From a checkpoint of a small image captioner: decoder norm rmsnorm.
Rows from block 4 of the image encoder of a small image captioner, named by matrix and row number. Rows with one number belong to one neuron. Each number is 500 + 25 x the weight over its row's rms, rounded and kept within 0 to 999. All counts start at 0. Numbers have three digits each.
After each neuron's rows are labels from the 100 images, of 14976, where the neuron reaches its largest size: "responds to" is what is common among them; "colour at peak" is the nearest of a few named colours to the mean colour under the peak. Only what is clearly more common there than usual is listed. The data: pictures of board games with random positions, seen at a slant.
# gate: MLP gate (encoder.blocks.4.mlp.gate.weight, 256x96), inputs 0-95
# fc1: MLP up (encoder.blocks.4.mlp.fc1.weight, 256x96), inputs 0-95
# fc2: MLP down (encoder.blocks.4.mlp.fc2.weight, 96x256, transposed), outputs 0-95

gate.91:486500465462514495472510519476494463503530488474486500512473491433512569503462535511503467509483552474502482488492506520511477491473492502473519516483547436529533500501512501504494457522524470496479483494477455479495479485461478508470459499525518513482457533502482522457508506485484514524
fc1.91:539543469497525526506501490489526559526477500449506496507533482534521516495477493502479497506528475501511457484439483499491476509512555495532489515464518544537487501489517518495495498493535570528463512486497477507533485480495529503491511472545534527523463496514475467490484498493511505540
fc2.91:538562534478467469488539514530499542475507537441497532475505488487513452486520493509497492492486520461486517454482500543467476499519488505514547499500487460528524451505451495505513475477495463491490517464488495498515496471511524545515486484480493489481508484469522492506466521481536467490
responds to: noughts and crosses; nearly empty; more pieces: equal
colour at peak: pink

gate.3:524465472551438507481481512467549529473517478473505497530495514493507509444539525512512465474472516453510531538498499493505512518514531510518491463505506459492534480519466493532497507498506541522547503482508501484499470455497485484509494535522482558505483478520451515494506493519528497484
fc1.3:472481514498500486507495468498493494523509515467453556499485478470479515470498506478539455477512494508482503506445473467465494532509521504519503499487466494447470482506491519463491476437479479467497453537486500517485471528546499484529520524441518470522489492501522536514517484529486498472
fc2.3:462469492498513475474518531515511498502516484478466502483487511505492536448498490493531474511525502549478494526471493503494498522509474479463506506520518550470540467506550511488481485449525554453508516473477468493522467521459503502521527477495500484483490561510534504498510491500511445456
responds to: nearly full; noughts and crosses
colour at peak: pink

gate.142:433455509497519517481507479495499505512515447423487520463508473507523481551499475500490520475532513474500466520523485504502476528523517467473468471481507512518514499535471536533516501510522483509474485488492486536500471485444487537493504529493494502486457476483526484525536466498506464493
fc1.142:493437548511485490435484483485497511502463531472486503525520511507510482483545508501488486532452499460512491545485471555492494497465512528511506509479460538503463518487521507470516478470528486483521482511485519494543509508491446494499531469511483485500517513472451511519475468514522539495
fc2.142:509472455476449532492509487473487487484512492503504471517467492481501507491488528479471526504495523498535558479483506442497485542459506479479470479493533499473549484450526521516555497501490525500522510545506493491508454466477510520544494500492501445533488476531505505459496491486493521475
responds to: digit grid
colour at peak: pink

gate.75:480479514546500492488501470520486526505534497515479505564539494507466494466506480475472506486535514466492449507534515487511485581503453509520531454490539516523488513463540507500518513529510519465503505500499507522554485480507511518458501543475504493526484480504520476526503497485464470507
fc1.75:516553469472495488478482551517456516455532511485499452513524516524490491499500492516501500547483461500488503480482484547479522477485492458498511500532524482515547494526447470510461468489486490486521500518498461464459524477495511526489494476545535474497508485469495465500512514524553488515
fc2.75:531478503513510472498489497505514506502496467508474510451464477473510479488463514499555502514456561520508501518542518513494482479488498477486464509535486492524502482495451456494462513482506483470504545480481501474477458474492482487473500451487556510461494519454471551518507476504501534495
responds to: nearly full; discs on a green board
colour at peak: green

gate.239:444478472528464474509492515489486528484508506425522538487489524514483488462504511521519525515522525484541491475483518543529515503468519521543474460525548522505503543516465528477519527498441516488509512483502483521507516474491481462494485514518475462530503516531529508525507496504464507487
fc1.239:487486485461497488462505444510494514454475488527439486541488552483499477498542493482517520513500513539514493518507467443504478487543546508512499491499455493500522521509533477477476465535479493509460513493523451524494486436505514512506539502514485488504511491484511520518469471505508531514
fc2.239:507500511447526479515507530504503474480495469505498524499502516485477546521517505544508564503487539476530469496526566518487492462545501508509508505514475559512501468493506488494486491495475459511509478513507470457479498556502511436488514532489515467500490463492502551485496487480519473496
responds to: draughts
colour at peak: brown

gate.211:502510504516523505497476463493505504495531541466552520502533480528523489522482522509520500506479507467512523447489511500521449526465476514494528525540534530506471503553431490522509488522478532523460499492478474472532482471518449542468510479531528497509521474493525506470490515489489514491
fc1.211:525514510475510556506522525478517455490523492493544500520493487496497467502495523510485472453487536457511500494491488509534529497436472532492511535498492529503498548536476553529508528560449502475461505494485473511493512503519470467493516489496514469482503489485492540457534493477491491476
fc2.211:518520497505498530511486518506488513502513527484516516535523521434521492508484486499497494500551508540493483549483464463458518510470495534517491523489496488500461499501491479493502559502501514448509502458419508481445533516484480504521504496532462525485498524454476463510502497506489492461
responds to: discs on a green board
colour at peak: green

gate.33:485497512551517510508472473482485474464472492543508521523521513474480508481482496478478500504489467466479522510532545510500495525504521535548517529508483487498459450521484505451481541435514539492456520502454493495434522533518513477476505519500509499509495532536499536519486501509515509504
fc1.33:531490497483498539535515486477504452521485529540470483474513502548509500484532485492487494500496527529524490479480487525536456504536507539507471494479486480462490536484552519548488499494502501535548414540492493515507522478525488541484500505499477502533500483505523487527476525494518465494
fc2.33:479486470512497514469541470521453471490514451520489540549462461520497468478495507490489484471531509502532510481485525512523539488465508542469511496504484521540489464470536470520517504497510480505496527514494474479486462462525480499520539506521544462518515496531520546492495502471534484464
responds to: discs on a green board
colour at peak: black

gate.228:502493456503507482475519532468544481456484582452483475469530465533476495504512490468480476509498499458463470509503519508468515468507481531472482484486519504503504503473497440455488498518503483517494500522508501503506505518514492519516508475563530481526492476491511543540501490457485509523
fc1.228:469492539521473513494474529512469484480450520528531534449518486487469525516460507486511490518493468491490476505498522550514506509493477507461534498462515526524498521494452500522496505499506452533518519485435482495514469486484477519464467522524441524489518477477526494481524472499522483533
fc2.228:505527470523474512502473496551490492522522518485459484436470481465501468485531502478554505500503498516509543495521518485501483473470497518553488492456513487445499487490482482525511469486504506467534498521479467537502464506508527472472476498523517519557473530534481506516551497500502526514
responds to: discs in an upright rack; nearly empty
colour at peak: blue

gate.123:496529533513526480470479530484522495491501492491536484465468525537485526520519476507536518475504456482523484531518493486561547504469460513458473487483481471526479494483532529471482559523481502526487528481477510463510511507545469501494512490501529514536492486498458470549496500506531525506
fc1.123:508494480543528491528443518489515505566498494551500493474537505472534457525482476470452478477494507523491502510487507509529519492462517490482530488511546501504500467485504493492474478508515476486446469538529497565517486522525512477477502497540523490476507502513488514495482479550458480509
fc2.123:495450479524482522502503467495493502502464514532516484487460530494500526539519527558465498477462516541501510492469467570540493502507505478525450501486534491475499510480461500464467527485494494484479502501523490515520540467487533507476519477501512440512483497499484493504542463489519505538
responds to: discs in an upright rack
colour at peak: brown

gate.193:449462500458456475497469448498513502485492522483502480472482487484503499521513514485467552496471466525503532488511492433482523496515507465472504469512475489498510500536497500498494505525494472528456482518556491494483477505485447536493507489509516536536538479505488495493527489478528435506
fc1.193:477522471520528506512504510503503459541497504507469506521447503509503457479508524473506513471502527498514531503496440515472561476474506496472505451480457493470503492487538481502518550485517471528500486461532528530519526534488491477514515473512467510511501550499544516521562496504485489498
fc2.193:562487464486477507498463538501510511493452486498520513530521507503484520530438493492502498527497536509513466486468488495477480511487484532503503525520453468524505469493498489491491507466530466480456567513479497460472506524483469529514534432498487521519518534476505491528478487483505512485
responds to: digit grid; nearly empty
colour at peak: pink

gate.238:527489483466489506480501494513454521523500465499493489488494526489517486483519494470534545475450523461500482457535451528464486517491524512485475491509502453511481548547560482479527488505508499523473514519509441523530529517526504484510490496487511538540487510540505507499480526508522472538
fc1.238:495513524489488486526509510522451476499516488484509519477473479500478465511524542464461467528496554484484454511490528497465510539512497538473472514520500502502529446497498478492492477501534497536482477468501526525524495507457496442444502481443482496490500542484525489514497518471518468520
fc2.238:512467500500503504435494510487502498498486507478467491544500520473470519511510535518537445502475535526540500526473522492491492531512466492481524489517512516494552536472461447535515516505471540491513494479497526500484516464476489516491494542497460494531469539538501442482515500525528493484
responds to: noughts and crosses
colour at peak: pink

gate.255:554501559498498490496540505491495493460493518495520497451502523503460493540488478448492533464507552509483518512525517509519500486503546462474488495488441486525522522506493564481477546500522511485546493476465529488516518484518501504495504511474510533474495513514483496536500502531486546493
fc1.255:454517461510460543536483509523497486512513527492490499527529528485491552481506498549481490473507507491539493506464463498496483507482484529457479480511519495496487504461474466572494476533537557533517497494515473501480471454500481511462527468472496496447497490491510523505515512489495485515
fc2.255:524493515526495491480524493483561482489499493517504476489458506513523469488457499475493487509469482506487468529495466521515516543466495493539534493505520497534531484481427558493479512462521483468457518528507475512534508495497522532485499522488466466462497521510536485536508501552498510466
responds to: discs in an upright rack
colour at peak: blue

gate.224:459473514491512452510482502505497509471470529456505504496519422514526501548499479503505533501551487493497484467506528484471497500510509537467471532462472536470498460473476490485455501465481518490489479516489487503462458473496544515492537536501503511517542516481523483511491515534510488526
fc1.224:515513485533517505461512530480464481477503502556480525506491502507519486508557512475496489521534474520534495529528475516489507502537506524499513490508446477483514564511478464554508514493482481501543516451530527525482555494503493504514510454470464496488511462484519544524496495490469499518
fc2.224:522468470483501539495464477512434479514497493480495521501497475512528508501516520520510473503476490465501508513505484515507519516519503509537532508494516520483446477494527474475491476482518487548485493498445479487499519510540516484541510535496485495581518541563512529533545482511491493476
responds to: digit grid; nearly empty
colour at peak: pink

gate.219:503466549501492519516472499531476552473547475510471500493543514498500530421579496511498459469511534541461500501528459481508502514469523510499510524498525486507523492497517465482509506480519485539531492518508500504505486530501515538474516513482489494489501509485449546504504530514494514499
fc1.219:468452503544494503493497488520445491508501512483487522529558511507494474532450486515512473483510567502520482485546486508517471523477486504458527505520523507515494473454521500518496503521484527481508520504493458466535494480490460510524529517481513472450494550521475526476517509489501479546
fc2.219:510483438471448515531463515526486506479480510485475494487491547499498501483487541520453513486505514544474487506500524533486496469503524543483458495473491488482504521461432478512479529531495446502494497554487500506464507482514488494496473505485519530499491494521556521513512485508530529535
responds to: nearly full; discs in an upright rack
colour at peak: brown

gate.50:526512478490527457479484484526506538499506489493477514498511514499431525476479467520470521503538489497501507529521462539499501501551463471485485487486547496544460512503525521467470488504459530459506498500517532541484483498482515527503434530529527493503529473519476523490488502499462497531
fc1.50:448511499510492486499466499483531474503505520463483527522509493539466516427495511504491542475477512485511540474498503527521533505446491491482523525513541476523476531486508487481518574476483494511501469471487484481501534473484493491465494476472480451496480477520517527462523484518508457502
fc2.50:494537505485441493492536477502504482507528490544542493527507483497503513511524492475541540507516523496512481536460479501466517459547516495489514434498499536507510490496523528467493481498473485515534526519522536497522490470494464494515489555510532486478445509494465527501528523549490504481
responds to: discs in an upright rack; nearly empty
colour at peak: blue

gate.64:493502473510503476500502517514477544503542484464491495497527529494541511504475502481538467485510518484474475472532469518470467520539493463487527521588509523456541477494474483433512484498531474485520466529464492517532500480487479506514506486508487499503513452491516510477490491497499456474
fc1.64:520491509494505467474528526494469492505547518523487499540438531488509498479507531494451524546553471491523503520480500484534500518481488524524509490550506480536484503531504458505479512529524508467522516466508505480468515480525472490498476539475496503516488555510462498477481481455537470527
fc2.64:449490483476533496470469482503515477523509512526561469450506484501520486533514491455524491547472487523462488493482505511533517489476524524525509494468499537476563537494527499479501526520511461537536488481465554486533506471513490503476494487526527493453489501509504524504522493471498483485
responds to: noughts and crosses
colour at peak: pink

gate.165:462469469492475471532493500456517466514498533538515475491480505499504520477484475506477521541530499469468480501535523503501462542474472495456510560496477518494466523514451464513520519508469469478434489474514491522505476516471538491531513524494490452474520529497504489486498520518514493484
fc1.165:510520509518481472487474498497521462501506508480528477501488530535488501489483517522500511490589497515524461516534484479577471474541510542512502492483486540535493469496522529543490508502501501492529497536521509543510498504479504536542499525495515443496489535499514446510513486522492478504
fc2.165:512498504511447479464542517495522497518562496511488479527492492496473469500487435477476452525514476507515488500532515475532499466532502519491493508523531534482501499479486465487512499482497519460495497501494557452488499477494560486531493496473471441528503473476504536498513474524474476506
responds to: discs on a green board
colour at peak: green

gate.247:536492492483511521522524482494484502470468507553490485510544515511495499501526520497489465501509485521471560518490457513515485518518505475481514482478492510493507498488540515513455514545493488479520524462518476487500547517477536541514507433560454492488471515472528489518476454492531526482
fc1.247:466498461522491502538511527485504514508527507531487471485520528536530505511525519510478511505495469524516516516489491509526507509483536531492450523480490552525486484481539531528514455529477508536524509490515488465499495483468549504485452468492450477467479479557459496499517492461503453508
fc2.247:498531465513514503505452458486540488466487531458511553506513474510534453543508483553482533525501528505489493508494535498510483457486498490479515489536470497503502440509504530507509492476516478466503517506492513518536555496501498508539469492453465463501474478475508483532504476513481507532
responds to: noughts and crosses
colour at peak: brown

gate.6:491506499430474464508504498485507556485511526452481441501498455507481499512505498499485440530531479505463495435509510502545513531513521477481493499487505490500520476498483461525510511484537485470485516537490510509528468512483499510495502524538533507500523502537503508526496475458513440501
fc1.6:534470520513486558488516443528511508511511531466500505494523487502518501485514502553468519510496483554523523504527492502477512498498538480491458506539454505496524500487497520505471471520496541526505483492496451500515473502469469489527524415481489501530513508513508488459506479527554493495
fc2.6:519501449475545505477532455474458505465533470475462499489517477563476489501522513496466487475497517472482521503509519481544507503527524487526505471496521521450554525484544490520499532494498511540521482487520516485536485470472490492491488518495526482510510540503517485445471472489511475501
responds to: nearly empty; digit grid
colour at peak: blue

gate.205:480496473495498476513456491535487514523474499470507505492498515475504466497517530487581478499524557522491497495488460537494535538481461488461495475507532452483477511506533495455502506494450510543541511515527497520483502476466529499495483492488506482488483523503531496540543479487479526537
fc1.205:524496527510509491488467497482504469443482511497450494483537532526481550529517485513453468513507478522478544499520481483484470520462483521466508440509501481516525472522504509482508484522500482473515527490531479498526505490474481510566474488516498446532492511502525474498457508471477521461
fc2.205:463507508515524482538504458505487528443519512505528516473491458504522471552471541490519545525550537511436461468500509493511507466533502513507481519491488523508508495519490486494490503491510475494522508445446525522492524524565475513500518480491498493503484495472468522522537501507516498497
responds to: nearly full; discs in an upright rack
colour at peak: grey

gate.48:475469481469519514494420493524488490505518491493540531493500451474494504513503515517504499522516534489457466538502512499459525535524449482543554468472510521488538502476493493437495499496504538514522502502495538512518508486519498513520524487510498536476508553506493500487543522492499482539
fc1.48:506477479549489497529512478514463482480473485452502507482486507497460527480553500486507487544469493506522523503503507516486534499524538452524471479466517505499487493492485495472488508485485559489491575490488518554512476531521523462474485512506481494476450526483526487452472473510501504515
fc2.48:524489479533484477504488497454446534518481487536502496524514529491531513496542510495482486468460492500531463483517518502477450515466498504456460476467499481462449466511449526504513508507506474460504477503520488528500504510526528501471453514537493516508453457508499460477493490476506476498
responds to: digit grid; nearly full; second side has more
colour at peak: grey

gate.56:508529470471488522501557569542466482476509460497467488486497490476549479501493462487498474481528520539538500458529513494512506482503472558509506522516541483557501484505509525490475475487460474487480491506509471473491531468503548474495477525509511516502511500469528477492529485503483523509
fc1.56:544476472534488486518527528483501526488508480506500497532471479491487491531465545462524454505495510514492527500518481514459477519500471523537515503568513503510475532506479486468510543528480500489539476481509481521494547461556492478528518507512505478466458444498473499505468513499499485529
fc2.56:513460477500494486516498501477504493475483520523500506527491511480492449441494474456494545530499478473537520502530489498511488512476523473490483521476475520469508466487513496536491477516493499522521488511455514520488538517509484503457481548542545528548537501458526486487495558544491505466
responds to: discs on a green board; nearly empty
colour at peak: green

gate.39:566474468492517485503488483460518536534496488499467478524501504441463526482497518494474460502536493447475462526506473535506544526527510484552508474513541493533519486497533480511507525525474500466456513496500501506522517490508505508519502529478514490476506493528486523470489502487451538528
fc1.39:479502509421493508483516496479476535449498530504526497516520495480489499537515544538540486501536489475479493490489508453508526498505484543468556509494508487510536495528518489536537491482487478469486537463507472448486517544468496518509473521520463547516510488494512463512482503506505483497
fc2.39:517515509507486489541471531530534508500488497477493510463536473496468506514466493534493522533440520537488566501477506544483454466455512503496556538478500489509442460483528536484481508483523471480465487488493478483471501467499526486498509489468496498502507518477504480500500522473526519481
responds to: stones on a line grid
colour at peak: brown

gate.73:535465535444460482545520471462530510507500522485528517530517509496529475493468475494463487525500531486452517467460515491502524502501497519487510551490510523524491476509509559485467496534512495480514507518491565477497463489490451511539487507471501515497503494484464534513517477515536504512
fc1.73:525541442505518519467502492501514469503548501545548482498486540516539508476514490507482548518495523514482496517456514515454491524516501494485464503502494507548465498542495486453482504519542475486502490438524512499517545512467478515519500469523488530495484467509498502536488512459472502516
fc2.73:496542525470484529539490491565486462496497517523511518548503517512481493528500506508514477440517531552537482526523517530481500501513498489506498530518499564536499488471504494479500483500472483493491462469486513450481473497511530437534514489469499504465480525509517523490475483488542509495
responds to: noughts and crosses; nearly empty; more pieces: equal
colour at peak: pink

gate.34:528503487462504515468493525511501498503485491538546468479473504493509528509512483465506492505493519482507526509420486515542471488518502473516522516496494451474483540526522478471437495479538505484492491502530519496488515454507446492526477502503491489499534489476482523522518577494474480535
fc1.34:478479460456476523475497526552476507545535477514472502531483459497510485498545528464471466494507545500537504503559525483464492543551481489554494515481487468496512523471479492527474484520501481503530512505495479520480495453492497494503506499509521479523466488476495473524516518491512489456
fc2.34:471472505516504487514507464444529482521491497508491467510488515511526497471475483489487513515509457472562499456492508537548554544496496506535526478517495472531497517540479509567510508534521510500531503496540496488517507503515509533475535491474487512427500508481507542481491501499514503521
responds to: nearly empty; noughts and crosses
colour at peak: pink

gate.190:508461519451504473503503524454539454484533484496443476482519492502501518502495517486475488511480502482533492502483485491491490564490532542510516519543491487519498510476526548501495533509483476499483498503497517502476500519519434516475569515488533502493466560475476524473505529501507501524
fc1.190:474519433459452541479525453510496501499481483511510536467487517529477473488492504483514472494493476501506533509540509514551530505522484521480471483493522494502529489536491502506519493552520534543493523470468513483479507558461514518525517504536521521494470499537524468525526501474516522485
fc2.190:541487486507480501494504512462512480527456467468499480511531513512491556497547496523481519523507486462512489523540522458457529481482500525468499494523482500525506536487531504521512507563542491530518502458491493473469453477485506493548523491508486524502490502558478473478471470501487521524
responds to: draughts; nearly full
colour at peak: grey

gate.174:473509470473493506472489472532506465506514501433488458446504495497521524529461535521477528495505479550546514496506463479494480502493491488504496532504511478467503494469517486493467453459464510512498458518473507514492538555494503476455526512552516486507484508521510518497491505487527456478
fc1.174:521466526554473474449485526537493493513522487532491523491459490525535503511532500500533476480517509531529499487467466511494480521489501484472477482473545483509515510528470537491537466545547453498530513474507480501515536538494481478529513546481495481490527484494524484505539466526487506479
fc2.174:483448429476551529454517479511529488493478470479482532491497507504545487495455473493483511511503491534535476501492508494522483476502521510490505517472494489519478470517484506502492480507526479472502516517495519484523525466501461479515522469559485484540519543460450491547522487489527498535
responds to: digit grid; nearly full
colour at peak: pink

gate.38:542492534530478499526486509498501556548516529471484553475475474484519489513524493494517493471519521493481543517508448544562500485486489489523480521464467497488508479522489519440548500499516502524528474493498520523538491481498471529472472492470471526475488475505497490526538496522510478502
fc1.38:506501528491550495526482497500512514486511501491486503523471508534502532457476465501530480498520503529579528460491546498512473518464492512551550494475492503516531521529511466503482510497489503467538560540516523490553526500552493455508506505498507505508484512510520507515495507491515509452
fc2.38:482517498512471489519494488486517467498483530518524465480498506535488441493471523486488489508527475518472470472463527468536519478465505468502490524497498512464538532528489501498473490473559514526495488481502501529475510512537496443535520485544526489512536528464508517483514429524515523480
responds to: nearly full; discs on a green board
colour at peak: green

gate.181:483531492477550463505489521519546475496475470537500503488513526495463468474506478451497461492489493494468520493504514500544516463471478492511500543470475514512492520507469524513487471543441500509429491534502506506512532492483531498470505477489503503506539504466471469506537458476520520487
fc1.181:488510474520477520478536488501515504494564511513502463485519489501490458545510475472526466489490494518510491495527518550538510536442493502473546511475517475474525478468472510534499510525527477477534476478489508509464524501499513554478502537493530528467513470487497467501503519522462496446
fc2.181:572499511468472499547504527482507501516516510515520484531531515458461474504536545493495478426482508542510491509469505504504491468475458482460491512496479474508470485455518504556479469493518503486499492494498529478480486476477509469515464535500501531444494507494522485512514477500522517497
responds to: digit grid
colour at peak: pink

gate.0:476492522507474526530448467525515539464516477516507532474496473477514508536489480501438470525496530491493499514494469506540529468491471508495539536536487520535504523470474450513521508495517436489512467460528466508502495495481525483490547507490476502467482481516484518487505522468466481500
fc1.0:506483500511496479493497531496486470505478481564524479498460508499512508497430502482446500528493498477478495519461516539481489438555515557494511529503500506472549505486476494472478533509532495486529510527535534488500466503497499503501510518465488478475515484512507518524524497477439468484
fc2.0:474503516472550534503497489488525505483502562453517448505497480494489504522462496495506489494507502438572508456521483489503491502548498511483493493541479506501505508543476502520493490504512491510477507535499475496521460510484552517505487474501474458539531528548467472490476527535500509497
responds to: stones on a line grid
colour at peak: green

gate.112:525518500513516537506503496545495481463443497496458478485517463518474489492478478467501532494507510486545492506474496513518528466481464493515488505493563447505523502529534491543481532515508478502491502513492510498479462498510493547442527457503482554515528504527519506557474510491507516514
fc1.112:492525459498499496501477488518493551488493532517495485503531495528551492490497461505447488513516466562509457469532512512514484551555489462494512467525444468504495512458466480501467496497526498518503515523505517513483494498516488463494510521533509493512521481557503464492509547489514514476
fc2.112:513496512523510497487481483512467495530477462490507472487483482475503509458452506477541516457494491482510569469483526537518487512510528472495510497514493512474507488496479506508496496515450511542518477524523476464551520504516475524508524523450513446470515500524516536542487521530502473559
responds to: nearly empty; discs on a green board
colour at peak: green

gate.231:532441490498480476486537457526503475480462460500474490513522511521528481514494477508509511504512469500462480534507492481478481487527501471504466556518441492512462512511468511502497470477459495495449501526456468485483469503478503491479482475502529520491484474505525467479488461471534516449
fc1.231:516500511521459476512500493516495487510475516460475450498537479504504519526527492500514532472536479487455506520493494467493523483516444516518465512469483550474502465530479475495527515486521497554438478490465487483515475464506489520493516526499492524470501464474483538501523519488550481545
fc2.231:493531529572509523514492477479483468510538474531522477528466533498496530495517487476452507486505510484477514547527505477507496549501495500527506477500501500481537515500496509528504515550486553515514458484508496491477490482540488539492485516497548498531489478482562448470486520514485529482
responds to: digit grid
colour at peak: pink

gate.1:516538458491487512469490535532507527538549514463486505488527507515518496476436487508508465511550509476485474496460462510528521524550485541475526518469483496488464476519498500507508498501496522504497449499539485469469494461467495539522482528469504475496518516454511494485497458491500493522
fc1.1:492502524498519515502480427489459470503468494514528513492505464480500484542529490508499479536513514508523513498483533516514548536549540461537483510541499435513505518527470477515489487554498479536522519460480526510483527487510468478524502507524513478535505454499515500515513508478495534487
fc2.1:548498503508494475498489475470481509512463532577452517491503480550459518469510514498516498509470515523489480513492514475488526510478508521497521479497490498463453525523502488531471472493529474495528516527561474515537520548511446504505546534514468528498512492488483480531490478502519505483
responds to: second side has more; discs on a green board
colour at peak: green

gate.155:483512510498482545481529517502463508492490507486523503483517501511498469495526471491532510521458469460499481532501523495485462454533513500505470502453505531500493527570485531518540508434483495516514469508457463531523480459489503470509544504521517496498515508556489507475513488492464528516
fc1.155:510482487493511507543497515520494506521454495482475511533536502544492478523520517496481483528476521474471494467507505480527475481516449535470559509518549500486470469491535492474464447480481497491484518485498548520518535487478500483486513410508526521514521482466502503525507488510503517518
fc2.155:502503488535481502511510457486523477501522520518506451563485468474470478482507499471444507559532475478512536509472470512501530502508519528499486478533505499463511505479518509530527484500535561448505527514493516505512489517494544488482450476526505496534477503535532470488481477514503524519
responds to: draughts
colour at peak: grey